{"encoder_arch": "convnext_v2", "model": "model that predicts concentration at each pixel", "dataset": "reaction-diffusion patterns (Gray-Scott)", "train_examples": 95000, "image_size": 64, "crop_scale_min": 1, "horizontal_flip": true, "encoder_isotropic": false, "encoder_norm": "rmsnorm", "encoder_activation": "gelu", "encoder_moe": "expert_choice", "encoder_num_experts": 16, "encoder_moe_every": 1, "encoder_expert_mlp_ratio": 1, "encoder_experts_per_token": 1, "encoder_shared_expert": false, "encoder_patch_size": [4, 4], "encoder_conv_stem": false, "encoder_depths": [7, 7], "encoder_widths": [96, 192], "encoder_kernel_size": 5, "decoder_norm": "groupnorm", "decoder_activation": "relu", "decoder_weight_standardization": true, "decoder_widths": [48, 96, 192, 192], "decoder_blocks_per_level": 2, "decoder_block": "basic", "decoder_attention": false, "decoder_upsampling": "transposed_conv", "loss": "l1", "targets": "concentration", "residual_init": "scaled_by_depth", "optimizer": "soap", "beta2": 0.95, "lr": 0.0019, "beta1": 0.95, "shampoo_beta": 0.95, "eps": 1e-08, "precondition_frequency": 20, "max_precond_dim": 512, "one_sided": true, "adamw_lr_other_params": 0.0019, "steps": 10100, "batch_size": 128, "epochs": 13.6, "lr_schedule": "wsd_sqrt", "decay_fraction": 0.2, "final_lr_fraction": 0.05, "warmup_steps": 1010, "weight_decay": 0.2, "adamw_weight_decay_other_params": 0.05}
Rows from block 10 of the encoder of a small model that predicts concentration at each pixel, named by matrix and row number. Rows with one number within an expert belong to one neuron, the router's apart. Each number is 128 + 24 x the weight over its row's rms, rounded and kept within 0 to 255. All counts start at 0.
Before each expert's rows are labels from the 100 images, of 14976, where the router gives the expert most weight on average: "top examples" is what is common among them. Only what is clearly more common there than usual is listed. The data: reaction-diffusion patterns (Gray-Scott). In brackets: how many of the 100.
# router: router (encoder.blocks.10.mlp.router.weight, 16x192, trained with AdamW), inputs 0-63
# up: expert up (encoder.blocks.10.mlp.up, 16x192x192), inputs 0-63
# down: expert down (encoder.blocks.10.mlp.down, 16x192x192, transposed), outputs 0-63

# expert 4
top examples: dark (92)
router.4 [135 124 141 103  96 124 141 169 145 115 173 141 139 126 147 135 118  77 164 121 129 114 145 106  91 117 169 127  96 169 142 126 107 146  93 133 130 129 183 116 157 105 103  92 175 105 151 146 142 175 129 105 135 125 102 124 127 170 161 170 133 110 113 144]
up.0 [172 138 130 143 141 157 118 137 112 130 101 122 148 115 123 112 138 133 158 133 112  87  88 148 111 148 114  99 149 139  94 116 144 124 121 128 116  86 123 108 131 120 163 166 112 136 146  92  83 110 118 139 154 113 108  54 143 124 110 145 131 121 172 140]
down.0 [134 112 135 149 154 166 135  77 119 143  99 116 153 110 134 130 125 112 112  93  99 114 129 121 100 120 125 108 183  89 130 104  94 139 116 168 127 109 116 128 108 103 101  85 137  98 126 160 149 150 125 120 165 115 121 159 121  97 121 148 163 139  80 105]
up.1 [160 120 112 116 122 131  92 140 129 165 132 127 107 129 133 152 125 120 108 135 144  92 127  85 172  96 122 123  90 133 132 155  97 119 139 168 127 128  97 128 138 100 109 134 130 134 128 155 153 135 141 125  90 127 146 194 139 139 143 131  78 145 119 122]
down.1 [133 138 136 114 144 162  60 156 181 105 128 131 126  87 119 130 119 154 112 142 177 122 105 134 163 117 131 165  97 142 142 169 149 132 160 120 140 153 118 158 168 148 177 146 103 134 141 138 157  88 128 164 108 100 108 128  97 142 121 158 117 140 158 147]
up.2 [ 97 142  98 127 132 153 121  87  99 126 112 116 108 141 107 119 103 168 118 170  99 167 121 151 127 104 120 124 135 106 103 131 164 118 169 153 101 120 144 179 121 122 135 115 107 153  78 127  94  85 116 152 117 118 125 140 129  92 120  94 124 160 112 142]
down.2 [129 151 143 129 107 119 146 149 122  94 141 115 141 116 114 119  97 109 116  74 114 116 100 111 134 147 114  75 122 128  95  82  74 108 109 108 123 126 134  95 117 106 122 145 133 122 100 136  89 134 104 106 115 206 132 125 122 125 139 104 126 117 129 160]
up.3 [173  91 144  84 126 114 163 125 179 137 154  71 122 130 154 120 137 136 118 138 108 162 192 121  97 114 133 116 148 150  54 123 129 128 134 116  84 106 146 149 100 142 112 109 143 132 133 147  67 103 129 131 195 134 135 150 149 138 126 146 121 121 105 162]
down.3 [146 112 129 120 135 146 137 100 126 191 160 156 121 153 109 106 139 124 154 134 134 114 149 129 129 136 132 164 138 148 128 118 131 141 164 144 115 132 134 142 112 165 126  93 118 132 145 105 167 122 112 123 129  34 108 109 127 158 128 129 178 104  95 135]
up.4 [166 150 105 166 136 143 107  99 104 171  97 131 123 135 128 115 172 161 127 136 147 124 163 130 140 123 101 122 113 114  81 136 148 117 120 116 119 119 142 135 124 171 138 177 108 144 113 108 132 109  93 155  79  94 149  91 154  94 135 141 130 107  88 118]
down.4 [133 159 144 119 106 127 139 150 109 106 146 121 142 115 117 122 103 108 118  80 117 111 103 123 124 144 110  78 134 128 102  86  75 115 101 119 126 114 128  90 110 103 113 133 134 124 109 121 102 129 104  99 118 177 120 136 133 116 137  98 140 110 119 160]

# expert 12
top examples: stretched (51); feed 0.078 kill 0.061 (27)
router.12 [130 140  87 148 111 119 145 108 120 119 145 122 151  95 111 155 130 168 106 133 113 144 109  95  90 129 145 184 123 108 127 150  95 114 140 115 152 119 107 131  86 153 124 162 114 117 137 108 110  93 108 134 165 162 167 108 139 127 101 127 109 120 170  68]
up.0 [117 122 135 115 101 128 119 115 121 139 101 147  76 128  82 137 109 131 121 111 132 136 155 123 105 126 129 125  79 109 128  77  86 111 146 124 165 148  70 109  59 141 154 157 128 135 158 130 120 118  99 158 118 132 106 138 139 113 112 116 111 163 107 118]
down.0 [119 107 128 151  96 122 136  93 124 132 131 115 101 137 125 107 109 131 139 150 151 140 119 101 104  65 126 131 136 148  92 105 130 161 156 144  89 123 145 134 131  98 106 175 150 132 160 123  94 133 135 175  78  58  86 123 149 138 100 113 144 127 121 110]
up.1 [ 97 116 139 116 110 137 110 128  89 124  95 124 103  94 100 147 105 103 101 141 129 153 144 144 130 126 135 129 140 119 128 132 113  69 156 107 137 177  98 155 105 108 174 146 154 154 164  99 114 140 105 113 145 131 119 173 150 102 111 110 146 118 123 118]
down.1 [114 115 133 153  86 150 133 128 113  89 109  92 139 122 131 129 108 135 117 115 143  79 124  72 128 171 107 106 137  94 104 109 160 137 133 152 139 137 150 134 142 120 122  61 135 133 110 104 135 142  98 143  93 122 105 110 126 157 139  84 139 125 119 147]
up.2 [ 99 131 130 100  91 133 174 153 178 130 161 171 162  86 146 101 112 108 149 136 130  97 109 123 119  99 134 124 129 148 155 131 182 130 126 120 113 132 144 131 120  98 107 115 112 110 176 129 142 130 119 153 170 140 106 182 123 158 138 134 132 127 123 129]
down.2 [142 109 128 131 113 114 112 117 130 163 114 134  93 109 132 148  95 130 122 140  86 131 150 153  98  96 110 121 112 114 114 123 109 129  82 155 140  65 106 130 117 103 121 198 111  91 126 160 153 101 122 125 157  96 117 124 104  95 144 122 145 119 158 114]
up.3 [112  95 133 109 101 134 127 107 109 156 171 167 114  91 151 104  83 141 162 122 101 127 122 124  94 133 136 110 117 117 136 137 108 123 130 118 135 108  93  95  87 137 107 128 144 111 139 103 109 120  93 145 120 129 123 147 135 164 118 144 119 114 160 144]
down.3 [127  99 124 132  65 127 148  88 137 137 123 129  85 128  96  97 104 138 120 147 128 131 128 120 113 114 135 100 158 159 119 109 145 115 162 149  97 118 101 141  95 109 132 197 157 132 151 132 105 103 118 140  91  86  88 121 160 139 111 125 179 159 133 102]
up.4 [120 168 116 133 113 100 154 141 126 106 135 103 145 122 118 108 137 156  98 153 132 147 152  89 142 101 107 134  83 128 115 106  96 148 147 127 112 138 153 136 152 109 122 132 108 141 148 145 124 132  70 139 145 115 160 133 133 118 143  92 109 139  99  95]
down.4 [182  99 159 158 146 123 120 153 112 169 127 119 110 125 156 143 106 125 122 149 144 144 175 171 125  73 165 109 146 112 157 145 122 178 106 128 127 140 132 151 167 153 144 129 108 112 105 128 128 158 126 153 146 161 142 142 130 108 157  82 100  98 158 122]

# expert 13
top examples: pastel (39); grey (36)
router.13 [137 134 161 130 102 167 105 107 104 131 101 109 125 158 149 103 137 145 128 142 131 130 128 148 157  89  86 130 143 112 123  63 148 113 130 112 109 168 126 171 106 124 147 149 100 164 127  97 109  96 161 144 140 126 112 130 146 119 150  99 158 149 135 145]
up.0 [133  98 121 156 109  86 143 159 165 119 104 140  91 142  90 136 131  67 151 129 108 134 120 101 110 124 148 145 120 123 109 113  99 158 150 118  96 105 142  75 116 149 100 121 141 140 119 160 194 158 133 149 158 123 129 114 125 150  93 175  76 127 161 136]
down.0 [126 100  71 131 109 117 151 137 157 114 103  74  81 103 131 104 118 123 177 123 109 146 121 158 129 166 144 176 133 145  97 146 124 138  88 101 110 130 124 145 138 116 168 115  92 139 111 157 150 101 112 137 114 106 148 114 143 133 144 121  98 130 125 105]
up.1 [157 114  90 135 115 132 156 186 130  98 152 171 126 122 130 157  93  86 163  98 161  65 172  85  89 139 148 130 130 139 136 126  94 103 108 131 162 131 117 127 188 124  81  96 174 117 143 133 142 158 141 118 131 141 167 124 139 162 106 133 113  91 150 135]
down.1 [124  95  51 127 110 119 156 109 158 112 109  93 124 145 121 101 145 135 158 122 101 175 123 154 132 172 128 141  97 144  81 153 136 133 124 116 127 115 143 136 137 109 210 119 133 144 123 127 139  81 128 144 132 107 154 133 112 156 116 164 117 125 123  98]
up.2 [ 78 106 135 169 104 106 102  87 164 102 114 154  75 124 181 125 133 139 132 153 102 113 162 136 117 117 124 116 143 136 106 138 108  67  84 132 104 112 107 101  82 125 123 140 100 165 118 153 145 142 146 143 137 129 146 109 128 109 131 175 159 145 136 119]
down.2 [ 71 111 136 131 123  99 137 110 117 146 127 127 130 114 117 130 128 116 126 104 109 107 104 173 134 125 164 145 171 112 110 142 138 106  98 152 108 111 127 120 127 147 126  98 121  99 142 164 131 148 152 162 168 128 162 145 153  64  93 151 146 142 122 157]
up.3 [140 105  81 140 118 108 154 148 144 122 146 131 111 112 117 152 140 112 147 108 117 102  48  99 124 166 153 156 155 121 134 168 114 102 119 174 141 116 146  91 153 148  99 108 141 120 130 162 170 155  90 141 141 135 128 115 104 136 116 167 127 115 115 100]
down.3 [128 116  61 130 131 129 140 115 159 125 107  92 133 137 108 105 147 109 164 126 109 168 127 172 132 156 126 168  97 144  95 162 116 139 113 119 132 118 142 144 148 114 200 137 120 148 122 136 139  75 113 145 155 102 158 128 125 132 107 143 105 127 134  91]
up.4 [114 141  85 141 140 116 161 176 153 111 161 165 103 112 146 135  93 111 164 125 148 108 138 131 103 123 172 141 124 144 154 148 101 142 103 155 152 104  92  83 176 146  79 117 157  92 171 171 125 180 147 118 128 109 142 121 108 156 115 139 101  87 156 100]
down.4 [127 108  66 129 149 120 155 115 170 124 107  90 137 146 109 109 157 115 160 122 116 167 119 178 121 156 127 165  93 140  88 160 111 139 122 108 129 124 138 141 143 121 209 137 124 142 123 149 132  82 116 139 159 101 157 124 122 143 114 147 105 136 142  91]

# expert 15
top examples: dark (92)
router.15 [ 90 123 125 119 104 129 159 157 136 113 140 160 107 116 158 149 116  92 157  91 119 110 110 140 122 125 159 111 100 166 141 137 121 182 109 131 113 132 166 103 174 115 106 101 144 102 129 137 150 156 150  92  90 131 127 154  92 168 147 160 115 102 134 107]
up.0 [124 129 120 149 115 104 172 112 134 127 107 127  99 144 114 148 149 137 107 142 110 160 132 100  97 133 139 119 119 133 145 136  78 104 166 154 104 118  74  71  94 136 105 143 105 149 112 156 166 116 153 154 155 169 135 117 160 102 102 135 135 146 145  97]
down.0 [137 127 166 125 100 119 153 106 125  89 119  94 128 143  93 125 145 156 128 121 103 119 113  76 141 123 139 106 148 138  95  92  96  99 128 168 149 100 140 147 121 123 155 130 130 131 118 156 151 126 131  91 104 104 134 147 107 151 127 158 180 125 137 154]
up.1 [149 126 132 146 135 113 149 120 148 119 162 127 102 115 138 150 113 119 125 124 141 136 165 144 141  97 169 123 179 120 110 131 157 113 125 146 163  96 105 140 112 124 124 143 140 131 125  95 164 114 203 140 179 119 148 153 157 135 130 124  98 141  99 133]
down.1 [108 128  97 148 122 109 114 108 137 172 152 137 105 132 150 112 132 103 135 107  83 132 142 118 124 124 168 157 137 160 141 138 117 138 134 104 127 114  95 114 109 132 159 111 128 126 124 100 161 146 137 145 131  76 115 102 113  99 112 139 145 127 108  59]
up.2 [151 149 141 135 133 123  76 115 154 159 159 126 155 115 145 134  79 103 120 134  93 129 130  77 135 133 134 127  97  97 151 108 120 110 136  57 154 101  75 151 126 126 114 117 136 135 124  74 135 115 109 144  81 119 119 101 140 125 101 114  90 150 112  99]
down.2 [104 152 120 127 145 160 122 133 135 140 152 159 151 180 145 106 148 124 161 135  82 125 117 129 107 145 110 108 129 146 135 102  90  88  94 116 109 165 123 130  96 131 143 120 134  88 120 122 115 138 141 134  75 137 140 129 165  66 110 117 162 159  98 110]
up.3 [118 116 108 154 149 120 134 123 158 169 171 112  91  81 115  99 120 143 120 105  88 132 104 106 155 115 149 101 105 138 162 129 112 118 171 152 101  96 140 134  80 126 161 115 127 124 125 139 204 117 126 107 130  90 133 116 130 137 120 171 104 154 166  82]
down.3 [128 153 147 167 104 141 123  92 126 127 178 162 147 127 109 113 130  95 160 169 105 125  82 122  99 145 114  97 102 170 134  57 104 147 122 144 107 112 150  90 132 154 124 119 138  92  85 111 152 143 135 112 120  98 118 132 147  93  91 119 147  95 123 120]
up.4 [136  99 128 140 137 137 147 132  96 140 147  98 117  88 113 142 105  96 115 114  87  78 171 120 111 161 147 118 162 131 120 124  91 135 103 138 135 124 116 164 146 122 134 118 158 117 110 142 172 129 154 120 120  92 173 136 131 128 104 136 149 136  93  86]
down.4 [136 193 147 134 103 141 121 138 149 172 138 175 107 138 152 134  93 103 151 140  99 133  86 149 102 167 149 110 128 111 130 110 126 135 147 122  95 150 150 121 163 136 115 137 117 110 109 123 144 147 113 161 162 108 115  84 101  84  90 122 114 124 124 106]